Rows from block 4 of the image encoder of a small image captioner, named by matrix and row number. Rows with one number belong to one neuron. Each number is 500 + 25 x the weight over its row's rms, rounded and kept within 0 to 999. All counts start at 0. Numbers have three digits each.
After each neuron's rows are labels from the 100 images, of 14848, where the neuron reaches its highest value: "top examples" is what is common among them. Only what is clearly more common there than usual is listed. The data: made-up waving flags. In brackets: how many of the 100, against the usual share in percent.
# fc1: MLP up (encoder.blocks.4.mlp.fc1.weight, 768x192), inputs 128-191
# fc2: MLP down (encoder.blocks.4.mlp.fc2.weight, 192x768, transposed), outputs 128-191

fc1.497:520486482466480511516515477532508491530505496537473510489514514499514514542505539498470488497475520508481484465540505509476493487524526473492462469524523489473518484508484489516523495525511533
fc2.497:468464482486526437475500505562506489527503518517523491504482476472473535494500525491472557502499481452491527446533504468480485525514487474518470522480519540496487464526498480501435501495528500
top examples: yellow (100 vs 22.2); plain field (29 vs 6.6)

fc1.150:524472544514508512505478519513481497513500515498518495526468462499507492502492513526466511506536543500486457515468542479484503485484547489533519483500513490502505504516493502527511516514490492
fc2.150:485493504487526503506469489510497497504498479524473520455484466551561485453491545496493504473464484530479501500527504471524502482510503526493503496530465540554515488467532462533506502499479512
top examples: corner square (27 vs 6.8)

fc1.249:520485491493523503462494485487514480489514453509504518540492474496467497497492496482494486513577532535493470500523487480504485456487500485473488521474476481489516524474483499507530492524523476
fc2.249:490479504483494503536488495479485455471489514471532511469499500460491479521501500485525491551515445491581493471497527492478529465553503555549500502505506506465526508543528490499560523520564488
top examples: three vertical bands (47 vs 6.7)

fc1.40:521497497525557498488525508478533533479502469494504470535501518535512443518518531508520492472533477526510490517465504497501528512439544527465493500481496489511498547511457487491504520484483541
fc2.40:549497459526466491490523466458528503506501519487500514498488483459472508499495501514492478534468524539483538457490516513487528527465456508486565514517474491480520478515527468486512465528487548
top examples: green (58 vs 22.6); three vertical bands (44 vs 6.7)

fc1.479:489513527519442486498459494498500417427501543461486515478490488471551512517471490483490530494530530541511531482504513523475537487473484528505496456446501522540472540495513496515526516499527517
fc2.479:496505492523458519515511471506505475505496501489539485484476493484452506487490506510519522522488497452517469490539493512480471465498499461513534507540527470563514477493516530493516446474532470
top examples: offset cross (29 vs 6.5); upright cross (25 vs 7.1)

fc1.22:501528507518521482483525506520495505550511483486469544525530528536464509533514510535539489508553450503493511537466477493538494507518506481484530485475474501497458459527495466494476474475484502
fc2.22:535472470492520500510534493514505527508449525509492519499487494495459451519476467524478509507523462444499424459515495529488495501475502525525534511531499500521498508520528493484522474477507521
top examples: three vertical bands (43 vs 6.7)

fc1.350:476516460528506471492475511523469488501500477487478477517525532485501471444470513518455474510536513470485408525514469565502492477531490522511505551490454490525521491495487512509483465468459524
fc2.350:476517506496482474512471494514482490519470506472457533520506535478536516455488514548491540530509505510496473461475482493461498490550466458528517513492495515523496532541491497513478522531498497
top examples: three vertical bands (33 vs 6.7); offset cross (30 vs 6.5)

fc1.489:527526515512521516504478454471511475483560530538498511493493541459493488490539514481475476543525504512523521536448495512493495523526442508502512483500466499506540517510472533539469498459514445
fc2.489:498545518485518486510501479515477521527485500489505529496476489494486545517511464514509547510494504530483497478512499459505478495502506454522507484467495482532518531561557481500498461521482511
top examples: quarters (42 vs 6.5)

fc1.114:485522507520486489496514480468505509499499498491498537496497499528498488463484499518543452457500507485470546485462447505571456460494486481535549501523502475465519528540495491511476491478474534
fc2.114:493501502497495516489497452506488441516458479521469536501485488442499501493512509514480551522538533456526503502504540480495511503542531482534529503500494497512516492499535488484473502537458481
top examples: grey (78 vs 23.1)

fc1.699:499546521517498506467500500495474504490469484453494519543459516523503471504512517472454511501534533524479511522472499508484535526522471480522508466485511515542506471475519479516483503511477533
fc2.699:511527513491478495481486463506484560495526489491493523497453490471553470482491519465445513500470515460526490520539513512480486482525510471496480495495481528568495502481516471494521494521476510
top examples: pink (95 vs 22.1)

fc1.487:506429495468449481500458543535467487541516503515483486487474507511495457547517504503530478487499480462455479520547500516508511473473489460500524480490486520535505476472545519524509480500489488
fc2.487:512474489483476464495497476531495455502482490521514471467501543518522475435494518517506583489505518450454496494471469530512517502525537523499465527533494546489527499525525497480495471499475457
top examples: border (65 vs 6.6)

fc1.551:529453493462466448507515491530481465554499491517507518497528478561538506531466515473514520450525512478479454554528514506528496489517479550491511511504471461493441526539480523511479448509471478
fc2.551:489517521518533485535456503475451507514498523466517459480501525488478503465476473489529511539545511479511511466501495511525477487493512463509492519537542473502514532503538469475509500539480473
top examples: three vertical bands (36 vs 6.7)

fc1.661:447497486470462509492509531525473516499550500520467495504461527481509495466525501483512491491479472464448469518563519506485528540498510507519485525532478551499507541442509489499495525514508513
fc2.661:540503478483485497439496489492512471517480504551513485510514481502499498488457542494491522501469505486524476466495482524488473520542508537523498549508460504497537527505540496502505535501485501
top examples: corner square (30 vs 6.8); crescent (29 vs 7.6)

fc1.57:483486513505540482463554533473496514523533510516494503448510504480513501514505541460471438501522498499476501529539471498490502512487497514503450506522508479522514496462497487505476481505481515
fc2.57:473540494488520521465457484477514492486520507516532471461516491469522502511473550542498541525495496521507502492506508473522489500543531488506484500482502473489496507515513520480525513502485488
top examples: quarters (50 vs 6.5); two horizontal bands (36 vs 6.9)

fc1.451:509512461490522553504500497481539503500472517478474517481478448469486481488449525488512507558461513490486498540501531494507517489451489469483486508505517500496506496510502511470465501448521533
fc2.451:536512517514512479526487504507494501508471559480509544473456485518478496545499526536502536517473485474517473499500464484530480457491492475498467488531542540497536493507498503483518509476480455
top examples: teal (100 vs 23.2)

fc1.559:484482486491469490472468495496484540510523513481496485521510481527512427525520525466515471474539490488473488528517520503513513519537487487522499522535500571544555505505500526529475477496521517
fc2.559:509528509486511499490507454523514473487453494524525499490518503516492490498514507492547502520501521507533510450524494512503520519510485450510572537531473492525511524505528483480494509553485493
top examples: corner square (31 vs 6.8)

fc1.566:512483492484484538503497520472501508505489510526531500497501445458489510485558514482482545528466518491455483516516535506520532521488506511488489538529510511509482486514499509504530525506515527
fc2.566:526488468532501514503511484509541479497492445513567513480488494513529525495501497499539485493480459475503493461477487450484461530524507488515519504511465522492486460501507469450498503520487524
top examples: grey (93 vs 23.1); triangle at the hoist (28 vs 6.4)

fc1.764:518476529502515483524504492510466516486497492511466530525538485499507476517460496502533512431531479457487529525468481503530445484500482474487470482504455496465493513509506520565509492522456501
fc2.764:461486507482504472502479544557525480503486483550491523473467509443517472495527540530503538500495523489494480479511511505497478498517490515493520504491519519505525481480509481443474512481472502
top examples: grey (100 vs 23.1); three horizontal bands (39 vs 6.6); layout: upright cross (27 vs 7.1)

fc1.24:493520497507515525521493490485503516500497501498495501508569535499486509540474497516497456488479493515486518489469533527452479474503520454455514520528481519526451521485527481507515497513521512
fc2.24:501503482502508475485528537471467497498490506524472503496578495491461491515477523492478480514458514468482466466506451506482542442520528508512511531516509495492525481510501490522506526508529510
top examples: three vertical bands (49 vs 6.7); offset cross (42 vs 6.5)

fc1.496:472488510490493487510544478486517503518460538501508537493504483483510502498510523544522486498436527532529472509490524564496530492484497491445536459519526479483498457456498483472522485509479487
fc2.496:510459548457544499502493507452476485506479488501500517513506492495531448455489516584504501533440478467525531505536485476511498498464464517516494520516522486531506509487553482475497489473469501
top examples: purple (60 vs 23); offset cross (33 vs 6.5)

fc1.530:487516513531548472498512490524503482513515493492466508489493520512488530501490461500470451470479436537510521494528465510507497496456500469507448480492504502443495527512523513520534445486504464
fc2.530:520484500470464425555515521532509487467516511500503472474489486463544490444536520492490531490501559451492510487512472492443456458536522506505506457501478511488500480494546470498553511517439516
top examples: grey (100 vs 23.1); three horizontal bands (32 vs 6.6)

fc1.731:453494476528470463506492464549523567536570459523517493494517522499487504522550518522482503473501502489466506572487499516470512497480524482479498531494492451476500505523508472522500458478495518
fc2.731:490503456491500474497502523498557512516473572528522523453506522478523517440477506496500533483467470497524506460480491495502522473551483525535505495525501538511525449495560499489501484513456478
top examples: white (78 vs 22.5)

fc1.452:469516499529503493511476493500535483481521505500516513466504458510512496540530537490494521498489497521498486482490540515478515503498524512526552491500530471477499495494510480501488516515483492
fc2.452:495506437496527472549526528479486472490450480465496527498511472418510517477485513472518504495481500499493515491532453434480477509520454516487554496477459534527503486456470447443465487521489530
top examples: teal (64 vs 23.2)

fc1.750:499485490448557514504491455470458528513520498485453501499483497532523533538533471501479500512480471510485533519478530482504508508506509519510526509491504467519480483493476475546485526515500519
fc2.750:502503477514419504499529536528506480501484490543485502526518505523489494529469559498514496489468483477493452507493478455511494511497483460503518496463486509456522449542507497498491480493498528
top examples: yellow (86 vs 22.2)

fc1.649:467493484530461536511443453516499494473505493504501525524503493480490478523500503517504502510502484483456472476524529502497462502485482523497544548517493476463516465518530531539508508484484492
fc2.649:498504500481491477489515450451507492505503485486516473515494489494558530463503481489521516488501520475451515470515503484493484459544467428538493491475494486477516495515530507481550454483474479
top examples: quarters (36 vs 6.5); two horizontal bands (32 vs 6.9)

fc1.344:454501499482557528518504462495506480484472561514538447479495462505515492526491478496499503495499510536514478494525503501508480505453467527532522541564509454512496487516510466515520518460450493
fc2.344:493509463475469487547473474479528475514474514498482496468519472489483525472503483518470487473535522465464533473469443488467465519501513515533520500513468533542554459466500521478486499504447501
top examples: white (53 vs 22.5)

fc1.174:449514478500512559526511508497486489510528511490512487478465517512545474493518478492533470520501482480490499507511481469506497458483527511519431518487548514523420529494556526454498484546484457
fc2.174:513500518504508523483510486523482475496507510531472467479515477487535491456478517466509503474469528508473522456513493510443484451490532466501474538487486513500473460521518511480489515499505527
top examples: triangle at the hoist (66 vs 6.4)

fc1.360:489541554492519487529513514555513493505511478495484497500485481537468473482492515547463497445469457520512529544457498506496472486513500518497512511506469505521515504495483499486517488504498472
fc2.360:513542522535512484473484504501470536502486493529450531467489478476481492524469527483512532497522504472493517440544520481533523485548467506511515528509494513508470510486438500468437497532484466
top examples: grey (99 vs 23.1); emblem: no emblem (76 vs 47.7)

fc1.289:513471494475493524515507530510476504479510486524504523503508494527500506487501490468479480474493497507500514491523504475476499502478474500508475531488502539506497493456535537484486518488518500
fc2.289:516478505491503489483524467514520490514500477479485485517504483471522532483489525463474515519539497477481467517505447523496471443488523483517462529485519516447514481534516527488479550523524497
top examples: triangle at the hoist (61 vs 6.4)

fc1.388:475475501537531476485488522499484519497545507498490491473505501497514478547511476478474458495504497476501499486504523499481501568560505500518530477467475513530545498474482532541505550517494539
fc2.388:568508482486496500480494458541516493501475524512527493514525487504497471513479546494482503530437490514470530481500533498494505520497475499472551560495524512520535502460516519490515488555495480
top examples: blue (68 vs 22.3); corner square (29 vs 6.8)

fc1.269:505488515522553463478462496474502527519536487464433506511462500499534502494491497514512535508477478507501545493500489516528476447449488502483480496550470459499461481495497540467498525471521466
fc2.269:513529496500498499469527585566498520503534478466491499457530504462529493505490556477504488476498511492552499496464456480499503478534488446510487502540516492492496478531494471477487464506494507
top examples: purple (78 vs 23); black (56 vs 22.8)

fc1.270:483480489497504494451532508518503505475511524510500474493494531517494492467497493464450494500497524481496456459515510489522515500472485509514517518483545485449492512501481494497544527532522464
fc2.270:465484469524492498513458478470460522504493491466485535519445477471468520486502482507498497498494489488504517492527493457481525499493479508549537543514506509463476517509538479509520480530440504
top examples: three vertical bands (36 vs 6.7)

fc1.62:479514474506455486484479474472472487518535498456517476504484502497473503528517522484514476451480504514502516524488508518528493490484509497540463506519498527512514514469510508539525529451531496
fc2.62:489496492524550475495499496481516458513501494528490513520474530497528509494531485539457512557492507518523500492555530475475477522503525452453525491461487487504519478490504496511448454509507506
top examples: blue (89 vs 22.3); three vertical bands (25 vs 6.7)

fc1.339:547467513505522522455500468537468482541518430500502511505496515575497505505503439500466480479532538501491510510493513500536489516536505438483505471479507481517477501512465476495478488507508521
fc2.339:473510491484488482505506481502498460492488534476497501488465480481514502477490557499489499506504469453483478488586513521470500522497547518516502491538465524455491504514504481487498455513513481
top examples: pink (100 vs 22.1); three horizontal bands (31 vs 6.6); layout: plain field (25 vs 6.6)

fc1.96:518475513496506478529509474502496492485489528457492520477491536502485482480529449480498492489494477540509512516501524477482489465504507521484497588520510514551507482520515517461534508464541476
fc2.96:487468512493481471484493508514546483507509507492487471531483479438515485514473558535496553496517525516529513508548508487507513539528468507494498474476526500465496476537519474480480517528486486
top examples: green (100 vs 22.6); yellow (60 vs 22.2); three horizontal bands (27 vs 6.6)

fc1.338:528523554502526516518495471513494529448512469503491496503490486525494505479500526493526506500503436513465505534528469504499473551527511475483554483474525522524552506464495500551530489508514522
fc2.338:536518471503505462464497522539497512488500459502491500464504451508461466456494539495497571527494525511480459551509474476502485509474524498488475495513508549524491455493522457487495493511486519
top examples: border (71 vs 6.6)

fc1.441:507482543510524496540519497537498552476519479519532515498512508539469541503509528551509454506512504514531505519495523549516515543498524468511497462499488474510497469519448495525514522538523528
fc2.441:479456484511530479503447503470545468494520530474544475512471501478519509471502528539527511495494443495472514507479539518495510497489490491507474481482488506460523470555557470499527509506529496
top examples: yellow (87 vs 22.2)

fc1.480:541508501500516533520503502521481489457472502461482492522516514504486452477504483455518505505493454505553540503490545458512463517475471536489491549531439500520541466481500530466515536481497483
fc2.480:491530472471501438492498563481523509481512510523494501472472499446533469473501485487485506530528516468524479506556489466491478529541488502530545482501461540458480448482540476478486481525463492
top examples: white (73 vs 22.5); green (52 vs 22.6)

fc1.256:511512449483492508516511495489497503521459534523576496477519499522523492487523490474503469521453516490494493506500482473508494510489523488488488481433503519513488511512523492535492484481507502
fc2.256:539482479487490471516490509514507512492468507520472509514477506463515506496488551516498525494518480460521472497523501473513486486508504521503493460494516509477525478474514495479487484496472460
top examples: teal (85 vs 23.2); purple (81 vs 23)

fc1.515:496535482496536521552485493481470497443544515507493518490534454445489484507495550516488523518540548505490514511534521513509524499513456496467510468499547499510484501513473503547504508494494468
fc2.515:480541509497507479491452504521483491513479487516468501504516464480516507522488564488511510510512448495463493468525499513475479490511480487544485448490491509474533458516518492499487466454525474
top examples: emblem: no emblem (88 vs 47.7); triangle at the hoist (25 vs 6.4)

fc1.197:461505502527511462485514462540483469524514468501538497502468490505497508484516527490540457491499525513494481517493473506508480488488462544502534501499508485482510488528501470505504487494522466
fc2.197:521505464522520448520490522516549519519512503529508519504465513506517493501498518524494542544504527506503495455488503521476478479548537450458470501477509502522530450485554486527446404482489511
top examples: blue (100 vs 22.3); two vertical bands (27 vs 6.5)

fc1.755:497500505476526490473500462487491487491468504435469514504509540543492467469540480459494502463514472498486479509444440472520522476515476499495525524492491456498483465534482515487500499493483537
fc2.755:522494507458509480530517503404491491478488540516496496490491500490547521534531497493512441524485507457502476482488521524513521498486534475522490489509483461529459476499505457498508517521514521
top examples: green (47 vs 22.6)

fc1.577:480500462539520541484479525509499517482535473469511509488526479529509561495496503506494481506511432502499530488492532468473496474458483543527504517526485512533477477501532466490534546501428524
fc2.577:484500511482451420495524516507524482526513498519517523501486484476512504523495501490480548541549538487505505530545501473457507545509496505489480468522506505487509473471524511516491498489519522
top examples: white (94 vs 22.5)

fc1.330:475533508500527473519493505555477480501490533529533494463499477525490543523446482490534498501478534493491494547492499481481499504481501507485494492483513472531486482508532479519479512516481474
fc2.330:542533482496466444529485503522522507507483455464470525521477479464504496489489553449503504508499490500528483478520445477495474474501549448528502465487513551488537500495526488516486473521482495
top examples: blue (73 vs 22.3); three horizontal bands (33 vs 6.6)

fc1.151:493501474503481476504457525517543530516480523489514482517490530487463475504466525481489505525515487514482493480498507498505479496464436457506512455542522491514467505495541560515468473539479497
fc2.151:529554468497475501499498514477512528476447491524498486521514491478481487474474501462525501512497526470524511491507540510482459543533486535495545513528506516542479472517511497489441495463533512
top examples: yellow (93 vs 22.2)

fc1.541:461507528491525489505495507552490496520503525482522517462525548467498436489495479518511527466516493482474447517491510516507437480500500547504460503505473519520460511507542535497459524487471527
fc2.541:510495510499458503494439530534500523533485481509462530479518503472482494437462527521519531488484494474496471463516478475491470457530521486522498515530467490519526483492512457526497513511509484
top examples: border (35 vs 6.6); saltire (30 vs 6.7)

fc1.512:481461487531507513501475480498466493507495463478531500479532470484518482528503533485543460541502475537523529467487490525530503457471504511490492533494533536525516488479514476484484457505507548
fc2.512:544514486497486509502520519492535498503476461514490518468489499477512529488484497484508571498510497472502519490502500460461452498541503512520470467493474508493477453574522507493484465500478503
top examples: yellow (59 vs 22.2); brown (55 vs 22.9)

fc1.462:501491525524503570541497522469523488501465513462512529503520514519526483499497525502515485532455503481502499526501497468505497492532487504454461489518514483525467488492522494509499476535482490
fc2.462:467501496508493484500476509487479525497486523477486460548490517516524502486526483438493475518465501480504495484489467501476457479518527489498496522508464506468483498483514551488497543531513529
top examples: emblem: no emblem (85 vs 47.7); diagonal split (65 vs 6.9); layout: triangle at the hoist (28 vs 6.4)

fc1.49:492541509520501506534489468496509527487503478514484499517497549515449503485490537534523464515507498541525513491507493553485488494489497490477512533506511511517487465525478519500507491517523510
fc2.49:477500451490503467513542466484521507488478514490510503477460488488498516492500521496487547508518506498466471442503505463460496466517485480461523508530433471491538502532555492536485498514526502
top examples: blue (52 vs 22.3)

fc1.336:506515443490487528496516519532470476473491498548500511523515520476500487481489459532504509543507477526485511501504536512525518530449491497493535508560540496495484493498486566453528481508480494
fc2.336:517467451508491496545480508497496487508482482464500505527510491469483485480486442501506522501510493502524485464485486466499505498472532500482533444511444539468509515467554481499484498536533492
top examples: offset cross (57 vs 6.5)

fc1.190:492488555451503546496501481518482504470526479518496498474545522488534515467482516520498491510546505519484451509502489503455533530485481514461488540497488516467462540519551492470469462508526491
fc2.190:508504483544503491490452524467486490491519491499552497503518479496512528477494489508470532462491463482447474483481462461504472465520522465576519497521498528515520498529463500526493490495505526
top examples: quarters (32 vs 6.5)

fc1.710:510508469507507523511537521516444442477536471526535489517461501466476541502522518488492539512467508468503515505488520478493499527512463501528502502511472464478507501524481505513506496472522511
fc2.710:496500498544572495513476515480480475503480484523543462478492502499510520502486493496480497492490502499537485478519517470482480482551473478582502550496513481477488510494436501497538505512542481
top examples: border (47 vs 6.6)

fc1.313:510523507527546489500505495520489518489518492471480524510506539493470515502552506581445504496544457497503516493488489491478490512475518498488490498496476493516473504487498483489503507496525534
fc2.313:509537481511537503527517483491511488491465484488483518524504506501469491535481539472499505524492485438487467505480508508540503482497518490457540477510517503488483501554535499493485507488525522
top examples: offset cross (93 vs 6.5)

fc1.431:506486509521482520524494534534506511515525536494520492497474543437535520540495450515482539496518464539499476550493569509472495512516468462497515493508546504541531494500511519504517489547486480
fc2.431:487502491516490426517487556511512481519510510496492480515538513487527458518490509517429466522477519475509536475469475496523476507472472495526501505480478495517470490469491462509482495485498570
top examples: teal (60 vs 23.2); offset cross (55 vs 6.5)

fc1.709:522442486486516551493507491511499466517484483528506478490506467555505486513480473509476455519501545483502492520487528544525474509502546430500504459470500469488495508500493525539495522477541524
fc2.709:533486489467510504516493506512520489486491546508497521513465512466553496469519561511472529514497488486461500509534539472516522531546527510517516483533522529460504450482535478486489455540513478
top examples: teal (89 vs 23.2); pink (58 vs 22.1)

fc1.290:436490542556518494491511499481485510510525473509510487480559502515502507496475474486555478492533522490483503499484497528537532470492504516519490519521516481530477500458527530524499477518516486
fc2.290:528519473494476454512485495523529488524482451482495493490464482447512471503514532513474546528501484481514509513524518471463469512528520486500472504501505515488515476486533453495468435531509488
top examples: blue (100 vs 22.3)

fc1.163:529496477491512521502524522553549516502478515528512493501544525512533498505499493480525526486540539501514470502530468504514536501451505478451530463487504463468489497520479533504494487478486522
fc2.163:493518520487530499546501515494502484526499465484489512460495482495501506536476563504491487472502440481536479476468491496490499481483491528515541529525561458497456497560503499474508497502482484
top examples: green (61 vs 22.6); offset cross (58 vs 6.5)

fc1.548:492521467514481488463520506499479506486522492518474515499534437491481534531551509492533531509534495496475478487470471476520498499460499503485502469484501536521538530485522492529461498523497516
fc2.548:531538494517477490517481471498487462456458504529515506473532526495538469496504516481479513510505472452480493521510503516487488478472476501475549474491493490513489453494514514489463480476485534
top examples: grey (48 vs 23.1); upright cross (45 vs 7.1)

fc1.471:504481527526497501488491530479501491485507499531440518518526495491499493509444483461502474445496442488493527493488464510541469477485501475476493469460498489458483522521518508515499501501487482
fc2.471:483475511475477435532476495524489499478495510484472496475464528453528461487533505518482516476477552462482498499545492497458455494520519521452517507514544523482543467505512423483486481484491479
top examples: grey (100 vs 23.1); plain field (36 vs 6.6)

fc1.418:528509469524510536464518491493510535525537490481473474492534520487464491500495511505475466465532456506480552485543452494512487473511507472440503488487496505488470499493487477493563503496438509
fc2.418:541492486485517452497505484479506515510459527541515484505486496481470488510493495502478486512525515432503470472483492541498523487552485497496477518515521494457520483487532449472511437517541507
top examples: yellow (58 vs 22.2)

fc1.735:489484499486465502495468519476518487511489516481469553520516487480454502544510520486526472465550516525519499544423493463534525484481478473471503511491510467466544481506468538472550509497502491
fc2.735:510492505524500505503506466460519463503425511496481529482501504503490493504538463550497514512490499499488482455464527460496500518494509508504554511509480502496527480511555494490476452506519468
top examples: emblem: no emblem (87 vs 47.7); upright cross (50 vs 7.1)

fc1.529:507526479520502497503491479485457531514532534535505505559509497480501512481464478529523503537514511534512506513507491551481470512504517501471475502516438499471512516497480567485494474491493477
fc2.529:498501481456510470501531477468499442498500447537510483463522538491553454466502520494438521513499494446458467490514471496492457507536455493494555477526499504502466453496516486532483466501490512
top examples: white (61 vs 22.5); corner square (27 vs 6.8)

fc1.326:527489464494476517513510478509501483514499500513502485524488465458563480508509499485492496502489517468503496508501548475492483548491491491486525539522485473511477487484500534498542478535517536
fc2.326:460457451490492499514507480545512477484482467512489464545516510497506504455466532502472516512500496481513502448500481504494502488533514461554532519510504504509555496479499489475516506500482505
top examples: border (36 vs 6.6)

fc1.251:493459469495495509481510496464488498481514471474504494493515483531524528511506505497540465510492466515517490453508546451526519485469473540526504535479463495518508488477531459511503493502464526
fc2.251:485501493482479441502495516493511492528481479532496531485432490479518524511529551473460530533515529484488492517550487483459488514493502487485450485507526532470534474494527473510490485498506484
top examples: white (100 vs 22.5); plain field (39 vs 6.6)

fc1.746:530505482511544495511465492588499511528493498450487515533493544479500494530456506478530505510538504523498491452517498521508515478478491470464500495490497514493455501527513505472452507450491510
fc2.746:526521438474504450513492487514525467467528491525493488461491528505529502495504538471513498492488431475494501481475482480522508541534501493517546519503477540496496469475522481523481503487508499
top examples: purple (96 vs 23)

fc1.636:493463539549443463489510517502475515496479503519511505525482494492529499477507466472495521476518475503461434552509474495493505485516488485499465472503524489534498498549517493509454480486553487
fc2.636:450482502531490458498467525535527508473515498477481471491510482512515519508486527516486497537483476509469460526522482437497502470511510484502495555470500499547526458493477511486492539468509522
top examples: triangle at the hoist (36 vs 6.4); diagonal split (30 vs 6.9)

fc1.132:556526492471477529462504472502481510535527489472497556490449498508520528517535501529483500493487497538505468518496509504454450558510472521485487516507472478536480506486472484477510512482446551
fc2.132:528515472524495482527467504531490463509528549500533500497481504491551491442470486508503504491512501469491479516500525466532528475472503466540491514498496501495496465540470473513471444531494513
top examples: yellow (75 vs 22.2); two horizontal bands (33 vs 6.9)

fc1.79:531493501476492508512530478498503497498497511517510501498489489525499489504499495543469533507463508490483536513519480505448536497554569530479487489452485451489492488485492496511502507541535503
fc2.79:513530516488518467517486468481491452480465513512511495469494486464548490467523553513472524500482485498507512498520519476536435539536487516475506508522496521498480484527543467552469485457545467
top examples: pink (50 vs 22.1)

fc1.199:507490587526554501443506484502523460464515502476489493470504525514493524529481460477539511510503453516476528469518476502517478472457528550499483536455516532496499519476495498457476514475548485
fc2.199:519513472487460478507520495522500473496525484524525487478453462504499484490503548505522513453517498470530494510550477483462453502512469482523494465503499484459521479499522453446525448518481482
top examples: green (91 vs 22.6); purple (54 vs 23)

fc1.14:437487518484510464486490489484498491563510455441518498538522535533496467484472485516531516484441509499521508487464515513523500483496498482495505541502487516525481506516477504512525468527521509
fc2.14:527492477461471449491505505503486468507488520496498499480465526476492498482525489471478508558540511414470509524535504472490503512514534494459472497490521504492523471495492489508506490504477517
top examples: red (100 vs 22.8); three horizontal bands (29 vs 6.6)

fc1.662:464505499503470539510540514478458499475540481469509493469430473494522474473477491459544479500509499453508470498537538517500477492493529505525494481503525487515546497409467527530532511502508483
fc2.662:530500479482489506466495489486513463491464495560508482508475497485524470482473544496513522512509508500463515465501525494511490539494485535473488510465447484476493483526546510493507524547509550
top examples: saltire (26 vs 6.7)

fc1.65:504474493494516473538514486491502512502486458526504494501478481480490494528519514463524493433533470473492511485502532515485498506555488495482529532481505477497479454490482516515556492526512485
fc2.65:482479482508488498494496504540449482495482462511516514508539501535475495515483535515536526556505499501529498543504548509464466515499512484496511499492520476551482470509508521549485519486547501
top examples: saltire (76 vs 6.7)

fc1.670:444482458539483507496542509520529524462492486461486485516470469513514525510490492490498494497493522517509542475525530536469512471528496498484551475523524474515474545501532511482533547520491522
fc2.670:501473465515507453497491531468560464506475468531494497498505514495504429471542483481506530500517498481486506464455464471516509504557510507460536492528508480516542468502522500484502494537479497
top examples: pink (51 vs 22.1)

fc1.562:477506508509475516523465474525510505477515509503513512554519483508504481532515489498499517464517474491482474456506530461493485483475495512489484546528507467468481511533480504476491534485503451
fc2.562:498494505442486504510533460429510538491479528442532487507478484484550496459484500507509464507511543500460519494486481526508503490540484473530504566458472506486488473541553487544541449512487482
top examples: quarters (29 vs 6.5)

fc1.105:539501484530486488442508500567489531524483503491492476501477482533487511568548516514493473480487476502511507529466476521513502509491503534504500470450515476507501507495456520461469472451519516
fc2.105:486513466503503478497527533518506474491504554459500517464502520504510453468473458492549549549505511495510469523481512522492503498480445522497487456478477483502470503503499483511511503497479525
top examples: three vertical bands (31 vs 6.7)

fc1.448:415513491488490499487538484499480519492525494494496530519529498539506501488500497495499475468511502468481529515520495521493479481441503528510494537477483505567525477476529479532486489541507492
fc2.448:531488524488470546493504465500501483499532528495529475529519494533490478512453556505487524456504494490513497473505517485516518525530505533526514517517495530434520473548525511492520459519482482
top examples: teal (58 vs 23.2); triangle at the hoist (36 vs 6.4)

fc1.53:466457488458469504475534533507507524466517451518504513472446542483430518520544517511474438518500552470500530511522487508473448523526537479474501501436540497524441485504510521519493504470505468
fc2.53:499535505467489537498471498519491441461514472488530525452542448483511475499540487464497513503441461491479483507457487467446493507478492459492515471513518477510499487522526518526491474509531527
top examples: border (74 vs 6.6)